Rows from block 13 of the image encoder of a small contrastive image-text model, named by matrix and row number. Rows with one number within an expert belong to one neuron, the router's apart. Each number is 128 + 24 x the weight over its row's rms, rounded and kept within 0 to 255. All counts start at 0. After the name is the row's rms in percent of the matrix's.
Before each expert's rows are labels from the 100 images, of 14976, where the router gives the expert most weight on average: "top examples" is what is common among them. Only what is clearly more common there than usual is listed. The data: rendered roads seen from a driver's seat, with toy cars, trees and houses.
# router: router (encoder.blocks.13.mlp.router.weight, 16x192), inputs 96-191
# up: expert up (encoder.blocks.13.mlp.up, 16x96x192), inputs 96-191
# down: expert down (encoder.blocks.13.mlp.down, 16x192x96, transposed), outputs 96-191

# expert 6
top examples: pine
router.6 124 [165 124 144 132 132 102 163 137 120 122 137 116 134 132 127 122 111 127 107 132 105 158 116  86 109 154 138 170 140 124 104  72  96 145 165 123 157 166 116  91  74 124 121 114 132 135 116  96 110 129 129 145 170 131 108 129 152 131 151 175 160 110 138 134 142 130 125 121 157 100 121 101 138 133 184 153 109 139 109 128  80 115  94 149 112  77 104 125 123 117 107 145 114 114 146 159]
up.9 096 [167 114 153 159  83 114 119 109 104 122 111 102 103 180 173 164 124 162 133 110 110 156 117 134  77 134 102 111 129 153 104  88 107 177 171 117 124 133 161 129  99 150 145 132 139  78 134 114 146 160 105 118 169 155 142 179 110 122  93 157 126 149 169 113 118 107 151 132 114  76 122 101 107 102 115 118 128 121 140 150 133 160 145 145 141 105 125 108 144 112 137 118 133 115 138 139]
down.9 099 [106 156  99 123 125 117 188 116 158 114 128 162 139 113 134 119 144  77 144 129  89 112 140 148 133 147  94 132 145 138 117 146 149 115 128 138 103 153 136 130 144 131 158 113 176 127 116 140 113 116 166 136 140 131 153 122 109 171  73 129 111 154  92 115 112 101 116 160 190  88 131  89 114 140 155 105 140 124 103 143 142 127 114 105  88 115 144 164 124 143 102  91 110  85 123 121]
up.10 104 [121 134  96 144 181 111 127 124 161  78 127 113 119 117  95  64 148 114 129  98 127 121 124 135 102 144  92 124  82 179  94 122 110 143 149 102 181 160 104 123 108 137 120 167 182 122 155 130 102 136 115 107 178 137 129 156 105 123 122 158 128 142 151 130 114 155 122 101 114  89  78 140  62 150  97 127 159 150 123 123 127 108 143 131 149 123  79 136 147  98 157  84 130 122 116 116]
down.10 106 [114 106  84 157 122  96 160 129 164 104 112  93 110 144 162 129 157  87 172 133 155 121 164 133 139 123  98 140 135 101 119 172 119 137  89 162  95 140 128 122 100 116 167  90 178 159 112 107 110 132 137  73 145 130 144  85 105 109  98 140 137 161 145 147 110 128 141 160 168 190 140 127  96 128 128 125 110 125 106 135  80 101 109 137 117 127 103 142 136 101 120 120  97 106 155 128]
up.11 093 [102 178 144  74 129 121 115 109 155 137 142 152 126 124  76  72 151 100 129 137 152 152 102 156 130  98 133 134 131 130 117 106  94 132 103 127 110 194 123  87  86 159 114 154 176 123 154 117 103 132 189 128 129 135 145 137 114 136 143 141 141 115 158 146 172 113 136 102 108  70 140 106 129 127 107 156 103 131 117 122 138 103 142  69 138 133 114 140 146  71 177 137  73 103 127 102]
down.11 090 [158 123 127 168 116 125 141 117 130 112 161 134 121 118 144 143 142 150 119 108 113 114 187  85 104 129 111  86 110 146 154 153 137 113  85 148 126  79 111 106 156 168 125  86 149 146 127  96 137 141 130 122 143 108 143 106 137 131  75 137 164 125 105 108 117 131 175 116 128 151 158 141 163 112 101  93 177 120 152 117 139 151 103 102 113 102 143 144 128  99 118 118 123 164 148 141]

# expert 12
top examples: vehicles: two
router.12 101 [156  95 127 171 144 103 122 168 144 120 152  98 173 130 134 181 105 123 158 115 118  93  85 124 135 163 127  77 109 124 164 129 131 145 127 103  97  96  95 124 121 137 100 103 108 159 134 160 129 132 136 123 130 151 107 141 120  63 120 128 126 123 164 119 158 135 135 148 126 149 149 115 107 109 124  91 132  94 121 128 112 157 138 126 111 104 113  95 115 167 144 108 142 140 118 110]
up.9 107 [110 158 156 102 113  89 151 150 128 118 111 159 108 108 103  59 143 120 103 142 132 162 133 140 146 119 118 106 116  88 107 119 127 149 131 155 145 147 151 123  91 106 114 114 133 120 159 146 164 154 127 133 138 113 128 114  76 142 137 135 134  86 132 105 112  97 152 114 132 134 116  91  98 143 104 129  73 151 106 122  80 153 149 118 187 123 161 170 131 112 145 114 103 101  91 118]
down.9 100 [127 113 106 111 133 135 159  77 146 154 144 177 141 168  94 131 119  92 118 151 129 142 112 114 125 136 121 123 149 124 144 145 128 148 158  98  78 165 105 148 100 174 116 123 178 147  99 131  92 134 146 129 161 104 124 104  99 141  86 159 150 131 160 123 159 144 148  98 106 112 119 137 142 124 116 152 128 123 110 149 117 136 140 106 149 141  87  97 144  99 133 125 104 145 142 152]
up.10 101 [143 122 107 131 117 120  70 119  91 133 125 106 103 127 128  90 135 131  96 145 160 139 103  94 133 114 138 159 146 104 149 140 133  67 102 109 113 134 123 133 135 108 122 162  99 127  87 105 127 120 156 127 134 127 132 120 176 145 113 110 103 105 145 169 130 137 150  85 146 143 141 162 171 100 120 153 130 160 124 120 150 123 150  97 106  89 139 137 109 140 110 106  90 117 149 175]
down.10 091 [123 137  89 142 105 137 151  93 129 143 130 136 198 104 148 141 116 143 109 118 108 139 131 137  93 158 112  99 117 121 122 137 142 132 117 101 135 120 111 121  99 120 130 136 174 133 155 125 134 152 178 125 108 145 154 125 174 133 114 118 152 111 154 105 130 110 142 145 140 149  98 104 164 127 102 160 109 142 131 109 108 105 129 116 159 118 127 141  89 141 160 117 149 124 158 162]
up.11 089 [110 150 137 103 125 105 146 136 115 157 100 128 109  96  96  94 157 121 100 140 143 155 184 108 176 136 140 194 133  97 142 144 121  93  94 140 144 148 150 101 118 113 102 140 126 104 115  82 119 129 174 141 111 129 142 146 125 151 169 170 132 137  99 124 151 140 117 138 140 142 107 152 140 126  93 141 108 129 109 124 105 144 106  87 130 156 127 180 142 115 144 144 100 105 108 104]
down.11 087 [ 91 105 122 133 147 100 104 167 136  93 141 142 138 118 104 129 119 105  98 193 149 122  94 117 132  90 130  77 118 113 115 123 148 149 150 122 125 132 115 178 119 131 128 151 140 107 122  99 167 103 159 114 108 106 123 146 126  91  43 119 180 174 142  87 153 103 152 140 148 115 147 158 115 118 110 141 129 142  80 131  89 156  78 162 115 107 129  84 120 126 134 190 114 158 136 128]

# expert 2
top examples: truck
router.2 098 [141 126 150 128 172 160 133 130 166 135 141 101 141 116 173 126 113 168 161 139  92 132 139 134 166 115 145 172 118 126 143 117 161 154 158 186 172 120 128 121 135 129 160  99 163 130 114 105 112 119 125  79 118  86 114 136 127 107 141 118 102 133 149 132 142 148 101 154 131 119 108 133 109  95 140 121 105 174 121 131 126 139 105 147 118 103 154 119 102 113  89 113 136 128 138 108]
up.9 097 [144 124 127 116 153 113 118 129 111 164 111 113 173  77 125 106 117 111 111 150  90 148 173 108 160 138 143 145 133 120 132 116 156 144 152 150 119 112 142 136 133 126 112 127 145  81 141 119 147  99 120 122  79 112  94 135 187 198 154 159 141 169 136 132 150 108 178 165 135 142 133 112 158  82  98 170 152 116 165 149  90 131 119 107 175 141 107 117 140 141 128 118 110 142 165 147]
down.9 099 [168  90 144 110 153 124 145 154  93 105 105 119 145 122 158 106  97 106 139 137 126 122 214 123 135 110  85 164 160 108 137  90 143 106 145 102 176  94 102 109 130 140 135 102 143 175 128 131 141 153 110 133 176 107 124 171 128 116 140 105 114 119 155 129 129 113 120 146 177 129 110 138 109  94 108 113 124 125 131 107 125 141 137 134 137 114 130 124 131 123  84 138 109 125 155 126]
up.10 098 [127 116  83 158 121 122 111  96 104 107 180 107 122 136 105 151 186 168 130 100 142  66 105 127  92 118 123 101 140 145  95 130 142 144 113  96 121 165 141 113  97 150  96 135 121 114 172 121 130 108 154 165 129 118 134 155 151 125  85 155 118 143 131 100 148 132 135 108 136 108 138 121 133 114 137 154 136 135 148 144 105 120 165 114 152 129 105 100 128 130 149 136 126 136 148 114]
down.10 095 [124 130 123 171  90 140  98 165 138 155 149 162 155 144 108 130 142 139 107 110 116 101 142 133 139 186 142  79 130 123 131 110 101 137 140  86 112 138 139 143 119 125  98 143 100  80 154 175  93 169 117 117  73 130 140 128  82 140 138 140 118 154 120 111 168 130 122 105 120  93 120  97  69 140 135 139 141 111 165 126 135 132 122 130 143 144 129 100 169 177 142 114 146 122 169 126]
up.11 103 [105 137 151 159 129 124 137 136 152 144 162 136 128 107 125 142 173 140 112 133 117 100  99 153 144 100 121 132 104 180 109 147 136 148 144 166 152 145 120 138 142 137 172 129 132 106 152  99 100  81 155  83 122 143 150  96 153 160 120 131 137 171  88 127 139 146 131 140 106 167 119 185 150 103 127 141 135 107 175 133 125 167 121 115 129 113 137 105 116 134 153 169 136 148 116 110]
down.11 102 [116  91 104 148 107 139 126  94  98 106 108 119 103 119  98 107 118 112 112 130 138 154 141 128 141 105 101 145 161 125 112 151 133 116 115 152 120 125 161 106 164 117 143 171 147 125 116 133 104 123 121 129 172 107 119 111 161 131 118 101 111  95 146 139 156 100 131 138 164 133 115 129 165 171 131 118 113  88 100 124 174 131 180 121 107 123 166 125 149 148 124 164  96 143 124 137]

# expert 10
top examples: vehicles: two
router.10 087 [143 135 141 140 109 133 145 154 180 155 159 129 152 128 156 157 107 120 162  79 130 125  91 119 143 118 177 128  92 144 134 123 138 124 129  91 125 104 107 124 145 128 120 104 135 167 121 100 144 168 121 142 139 113 107 143 146  90  96 156 101 118 163 142 124 144 118 170 100 148 157 114 144 143 147 118 151 140 103 151 115 118 130 120 112 135 135 102 152  91 153 123 146 178  68  95]
up.0 089 [126  92  93 118 122 136 111 117 120  90 128 138 162 123  84 106 149 157  93 153 120 139 163 130 125 106 122 121 144 101 132 140 135 163 140 153 113 162 105 180 135 117 140 164 109 111 126  87 143  93 179 104 135 114 131 123 176 106 109 161 119 142  95 116 100 126 123 117 121 135 155 137 163 134 126 152 132 151 124 169 113 143 156 128 170 116 126 105 120 140 107 127  95 140 129 134]
down.0 098 [135  85 136 110  95 112 147 132 129 134 168 153 107 160 169 100 136 120 106 137 126  89 112 134 111 147 103 135 164 114 127 145 164 159 135 187 128 160 189 107 140 141 130 128 100  77 128 131 121  79 143 142 147 121 118 142 144 114  93 108 194  90 119 159  94 133 123 104 118  95 103 114 167 111 141 137 145 148 138 159 132 121 121 125 136 108 134  96 108 120 132 164 139 127 111  99]
up.1 093 [111  81  91 163 144 174 129 131 127  84 116 131 156 115 155 106 177 127 123 150 131  71 100 111 149 117 116 106 176 142 119 135 151 168 164 131 104 101 178 126 111 158 126 152 142 135 147 100  97  77 136 116 121 116 120 151 125 149 128 112 129 163 133 166 125 101 122 140 113 134  87 172  93 109 137 124 178 161 200 131 103 161 150 123 107 134 124 123 106 119 145 119 150 159 128 136]
down.1 098 [ 96  76 175 174  83  84 139 110 129 138 118 146 155 140 129 165 143 158 136  97 131  88 129 136 142 115 143 136  82 186 119 135 104 122 143 160 177 118  95 132 148 106 164  87 135 123 128  98  86 109 135  96 155 148 119 107 107 121  99 116 141 146 102 137  84 183 106 137 115 144 119 108 142 113 133 146 141 115 140 121 151 142 131 171 151  88 154 119 118 116 143 133 151 134 157 130]
up.2 094 [113 161 146 126 120 119 129 135 148 154 145 130 189 176 123 128 144 110 132 110 128 110 120 147 138 123 132 177 151 118 131 131 127  71  80 114  91 101 146 143 135 108 112 123 125 123 158  75 138 106 149 147 113 150 114 121 128 101 136 140 119 125 136 112 106 167 162 118 149  88 140  92 140 131 105 102 138  98  90 151 161 127 137 135 138 115  95 185 124 124 114 143  72  98  88 151]
down.2 104 [104 125 133 114 111 117 149 105 127 173 135 142 120 188  94 159 141 119 155  90 133 132 124 141 135 141 121  97  79 105 138 173 169 118 104 131  92 167 135  89 100 167 134 102 108 127  92  80 148  94 132 120 124 143 118 170 142 140 106 164 164 117 141 179 198 119  98 114 158 110 134 134 154 125 151 122 131  82 141 124 174 124 106 104 145 134 146 125 164 151 128 156 121 147 104 119]

# expert 1
top examples: vehicles: two; truck
router.1 112 [159 137 150 138 116 111 136 129 100 151 151 113 163 183 137 130 139 132 160  93 111 132 123 145 116 155 127 160 153 157 120 101 140 149 108 135 114 162 118 107 129 185 101  82 148 137 116 131 174 166 124 126 107  85 119 114 146 102 115 140 119 154 133  95 149 125 127 135 129 159 132  97 159 157  99  98 131 100 142 128 115 140 137  88  89 163 133 124 168 117 128 135 129 134 138 142]
up.0 087 [136 122 123  72 119 114 119  80  84 135 159 162 119 154 107 126 129 167  98  71 118  97 117 152 140 114 143 149 193 130 114 119 131  90 133 144 135 126 150 161 139 116 121 160 150 116 128 145 156 124 149 116 116 114 115  97 103 153 107 132 112 134  82  93 122 107 164 121  72 149 104 117 129 131 133 128 140 105 163 145 128 126 108  91  97 160 123 134 136 121 104 150 110 114 141 130]
down.0 095 [147 117 141 107 126 132 127 141 134 122 142 177 129 124 102  96 148 140 120 118 122 155 124 130 107 122 139 142 123  88 133 163  99 153 132  93 122 149 110 117 119 149 107  62 126 143 126 123 136 102 157 115 151 145 151 163 173 158 108 134 129 137 115 123 134  93 148 137 156 158 110 160 131 131 139 113 108 127 132 105 112 116  86  96 108 139 205 123 124 126 135 152  91 110 109 130]
up.1 110 [127 174 137  97 144 139  86 118 119 104  92 169  94 125  93 120 102 140 110 136 143 158 146 134 167 125 152 161 111  90 103 136  90  61 124 126 140 123 126 147 117 117 130 125 102 133 120 102 117 116 132 171 126 129 153 151 101 113 169 116 143  96 135 145  98 119 121 132 104  88 162 127 108 145 120 184 116 169 103 140 138 122 127 141 133 112 118 168 109 101 122 122 127 130  91 145]
down.1 095 [110 104 166 131 158 148 124 143 160 142 134 138 128 125  95 177 142 113 123 152 159 134 105 123 148 111 109  86 107 131  89 118  94 142 162 184 157 168 161 150  91 136 103 152 112 120 127 142 127 110 146 158 112 110 107 111  98 115 143 140 162  90 135 124 142 105  97 169 149  83  75 126 118 116 109 154 124 112 138 123 111 110 105 140 167 138 164 168 108 127 126 140 143 143 114  73]
up.2 085 [122 112 144 114 108 145 103  89 107 121 116 138 109 123  85 102 114 146  87 169 172 142 123 157 105 111 123 108 126 139 141 153  96 122 129  97 142  90 159 106 131 140  74 135 136 108 189 103 145  80 150 103 190 144 123 116 123 152 140  91 128 119 132 139 128  94 132 133  77 108 108 158 152 135 138 138 112  87 124 118 128 162 119  69 137 122 139  65 123 115 175 119 116 140 163 137]
down.2 096 [131 124 132 160 142 128 124 147 121 130 147 153  94 120 121 118 125 146 158 177 139 125 141 137 126 150 108 162 157 164  85  92 138 116 166 131 146 120 141 107 105 193 165 124  91  87 134 118 159 128  86 135 154 136 131 158 106 149 132 124  92 175 127 127 121 120 150 151 144 143 105 150 109 118 139 110 124 132 131 132 157 144 117 146 158 112 110 161 114  84 110 145 134 158  93 102]

# expert 14
top examples: dusk
router.14 079 [162 151 149 147 134 126 101 121 161  96 143 136 158 137 135 152 105 108 152  85 163  84  81 107 119 113 164 138 166 133 134 154 141 155 148 119 129  99  89  97 165 129  94 117 114 143 134 113 161 194 129 141 121 172 164 153 128  69 135 117 105  87 140 107 148 118 102 112 144 153 156 119 139 155  95 115 149 132 118  78 131 150 162 170 122 138 156 113 101 150 163  99 104 134  91  79]
up.0 096 [129 174 120  87 126 128 124 132  95  86  89 157 134 103 123  76 144 134 122 182 176 155 133 135 137 120 142 127 143 108  72 152 106  97 128 145 130 110 164 136 142 112 108 159  70 129 143  96 129 140  99 146 169 145  93 101 113 101 131 111 116 120  99 117 137 114 121 108 128 173 133 179 166 157  84 136 139 127  96 131 146 115 106 154 116 113 111 133 149 138 152 121 118 133 133  89]
down.0 111 [ 95 143 129 139 107  89 158 156 107  80 129 104 153 141 162 134  87  78 148 117 117 145 159  98 151 136 142 126 126 140 116 167 136 125 143 153 141  81  86 129  79  71 146 119 156 155  95 143 105 148 138 151 102 147 153 115 112 140 118  79 111 109 128 116 143 131 154  95 185 125 105 115 128 143 113 106 115 133  99 105 108 134 142 122 132 131  89 128  77 160 161 109 162  75  86 154]
up.1 104 [108 122  68  97  91 134 132 145  95 128 141 108  98 111 135 117 124 135 121 120 184 159 102 141 117 137  87 170 133 129 123 124 108 117 125 108 104 158 129 130 148 121 130 121 120  87 146 102 135 117 147 112 111 157 111 154 112 103 121 157 141 120 133 150 145 153 110  88 152 116 120 118 116 155  99 117 127 159 160 181 106 135 127 122 121 130 147 143 157 136 151 130 100  75 114 139]
down.1 101 [124 143 179 101 137 154 155 114 153 131 128 139 116  94 136 122 123 130 118 141 131  79 112 135 125 107 119 135 134 106 135 121 114 137 134 140 115 103 109 114 142 136 101 134 156 102 146 147 147 161 143 163 114 119 109 126 116 163 126 112 129 161 150  92  81 101  87 155 138 133  77 122 112  89 146 128 143 109 121  80 182 157 121  61 114 101  95 109 140 101 114 147 133 117 102 155]
up.2 117 [135  72 117 147 136 131  88  98 137 121 126  88 154 150 135 140 118 128 102 108 147 134 139 146 128 118 159 111  94 119 141 132 121 154 108 110 126 114 102 183 114 148 143 143 173 121 171 160 134 152 131 153  78  98 149 119 141  81 110 136 122 114 152 100 120 140 173  96  91 136 139  79 117 150 124 151 147 143 147 152  83 121 142  88 148 129 103  88 126 119 119 129 108 118 178 164]
down.2 108 [159 152 167 108 135 158 138 165 146 163 173 116 119 137 150 150 109  88 146 128 147 111  95 156 103 134 129 169 176 185 169 104 141 149 129  58 127 135 118 152 159 152 126 103 138 124 124 125 157 109 127 138  99 124 138 105 115 149 149 115 106 133 115 106 153 117 135 110 134 148 145 121  86  72 155 150 151 122 104 129 132 125 129 121 138 135  87 106 195 122 122 127 113 128 113 134]

# expert 13
top examples: house
router.13 081 [112 121 131 166 112 101 104 132 104 150 119 118 151 143 113 118 112 138 141 127 104 147 111 154 123 129 126 111 136 102 146 105 137 161 137  89 120 154 134  98 128 162 143 101 115 136 165 116 141 155 160 105 120 161 152 102 110  99 121 168 140 100 114 130 111  83 136 163 117 102 130 111  95 125 100 148 131 134 125 131 154 116 141 147 168 132 129 119 136 127 138  94 154 176 100 118]
up.0 088 [102 117 102 118 133 150 134 118  81 111  96  86 126 107 108 116 127 138 106 148 147 151 160 113 128 140 137 164 112 119 137 141 136  83 119 116  79 122 109 116 119 137 110 130 134 134 140 121 138 147 161 118 132 183 149 102 129 124 148 151 139 133 110  94 129 116 131  89 111 124 119 133 128 136  75 116 102 132 104 170 131  87 140 122 100 136 162 119 129 130 147  75  86 136 133 125]
down.0 094 [ 82 101 131 157 104 159 139 126 113 150 114 100 164 130 109 172  73 148 141 149  85 164 171 141 101 126 122 164 115 113 126 158 164 102 125 140 125 128 110 135 138 156 117  70 130 129  85 143  96 139 142 132  99 138 162 142 154 142 130 133 123 123 136 107  83 134 124 121 131 121 118 132 133 154 106 162 100 111 155 122 104 140 129 118 201 166 133 161  89 142 108 142 116 146 124 113]
up.1 107 [ 80 126 154 120 126  94 143  99 126 122 130 118 186 152  64 159  90 110 149 124  81 134 143 137 135 151 118 103 122 133 109 201 120 137 124 178 117 144 151 149  93 139 133  59 116 127 153 148 111 138 102 134 144  75 110 146 105 121  93 146 122 106 125  88 140 153  90 128 145 144 154 140 114 135 102 142  94 122 131 139  92 141 112 134 152 132 155 133 113 113 167 157 121 100 117  94]
down.1 100 [137 136 148 154 142 158 121 137 134 124 130  96 114 119 141 124 124 130 156 146 140 165 119 148 119  90 148 135 151 114 121 131  87 166 124 120 128 175 109 112 105 184 114  81 133 150 130  85 144 137 126 128 164 152 146  54 136 122 144  96 114 112 118 111  87 113 132 129 147 211 175 142 101 143 125 149 142 109 146 136 139 139 139 147 141 141 153  81 134 118 155 123 130 113 149  89]
up.2 098 [146 122 109 147  79 113 149 118 126 140 138 145 153 149 140 121 143  97 129 173 124 154 148 147 154 123  94  73 128 178 116 126 150 175 141 135 133 141 156 120  99 120 113 143 153 127 172 148 102 135 114 114 131 144  97 104 113 134 111 156 120 103 120 127  92 167 139 114 118  99 123 128 108 156  88 156 131 141 179 144  92 143 127 107 137 134 124 144 153 147 150 145  99 102 149  99]
down.2 109 [141 106 116 157 145 165  89 152  86 132 145 113 109  83 125  90 104 107 138 118 121 154  65 159 132 135 147  98 134 123 121  91 138 116 143 147 129 115 145 109  88 121 115 143 139 138 161 154 108 134 106 106 169  95 121 119 158 132 151  90 133  84 168 141 133  83  81 132 113 141 170 132 117 145 126 112 137 105 124 135 140 149 137 124 148 171 125 110 135 148 124 129 120 163 121 120]

# expert 0
top examples: truck
router.0 079 [152 141 154 127 143 100 164 174 144 131 160 161 163 131 168 101 142 142 133  97 140 106 120 103 120 106 161 102 131 126 148 153 128 123  84 114 138  86  75 116 135 133 119 127 119 120 160  92 135 134 131  86 130 123 106 136 143 113 124 125 109 119 126 156 151 100  93 162 138 162 143 124 135 142 101 134 123 124 128 145 146 131 151 136 132 157 117 159 120 115 122 163 107 164  81  93]
up.9 101 [134 163 133  93 143 123 143 135 132 185 187 100 155 139 128  98 156 134 124 114 104 107 143 166 104 162  82 102 127 157 144 144 118 140  92 125 126 121 115 116 190 141 130 121 144 116 133 142  76 123 123 125 108 126 143 142 175 134  97 137 138 132 157 121 188 114 154 106 135  96 103  64 124 116 133 132 118  81 159 134  96 143 102  76 119 145 156  85 124 123  82 105 119 122  92  92]
down.9 106 [130 133  58 110 102 156 159 153 121 114  86 173 122 113 127 113 116  87 112 115 166 144 171 121 162 110 110 133  77 124 136 147 152 122 147  84 146  88 145  94 127 114 132 127 112 107 114 154 116 120 159 134  61 133 143 132 129 170 190 113 154 117 108 146 122 167 112 106  86  86 103 111 137 126 152 115 125  99 165 143 122 129  95  87 140 136 111  86 123 163 127  98 123 140 129 138]
up.10 099 [124 134  62  85 178 122 140 134  82  98  79 165 135 130  77  94 116 120  95 113 135 161 111 178 167 116 116 111 126 105 127 168 109 129 129 102 126 125 150 115 140 144 113 154 106 105 119 129 132 144 164 177 134 140 139 111 125 142 159 182 152  87 100 118 180 104 133 105 150 115 118 126 132 148  96 127 119 129 136 138 127 133 121 123 123 159 151 121 151 112 147 108  89 150 137 170]
down.10 098 [128  82 155 132 118 103 128 127 119 123 130 162 133  95 152 138 126 128 117 159 175 126 122 163 131  68  94 124 159 130 123 149 125 142 147  84 108 127 143 133 156 131 126 145 100 132 136 113  89 125  95 165 151 160  81 133  97 146 119 149 149 108 117 143 123 113 112 112 141 184 152 186 131 113 105 153 128 153 116 139 179 140  99 190  96 135 133 100 150 117 153 143 147  99 134 104]
up.11 114 [ 83  90 130 130 153 182 138  90 133  76 106 138 147  74 101 160 187 161 109 117 131 123 141 127 167  97  98  84 126  99 144 181 107 132 123 132 124 144 155 136 119 154 104 144 121 105 152 156 141  92 160 132 112 104 151 183 121 138 105 167 147 103 134 121 164 116 147 130 144 128 124 154 124 129 142 157  95 135 157 146 118 130 150 101 166  95 122 127 121 128 151 163 124 155 144 138]
down.11 117 [142 107 115 134 130 122 142 112  91 129 134 160 119  87 109 111 165  92 111 159 143 104 163  97 126 122 124 113 135  86 110  84 126 137 147 143 104 138 163 113 157 122  70 106  34 149 120 138 153 165 148 120 120 133 134 112 126 154  99 152 139 151  84 147 119  59 147 131 125 102 120 125 125 106 105 152 175 159 139 138 111  99  89 117 139 122 134 143 153 141 158 127 110 157 139 151]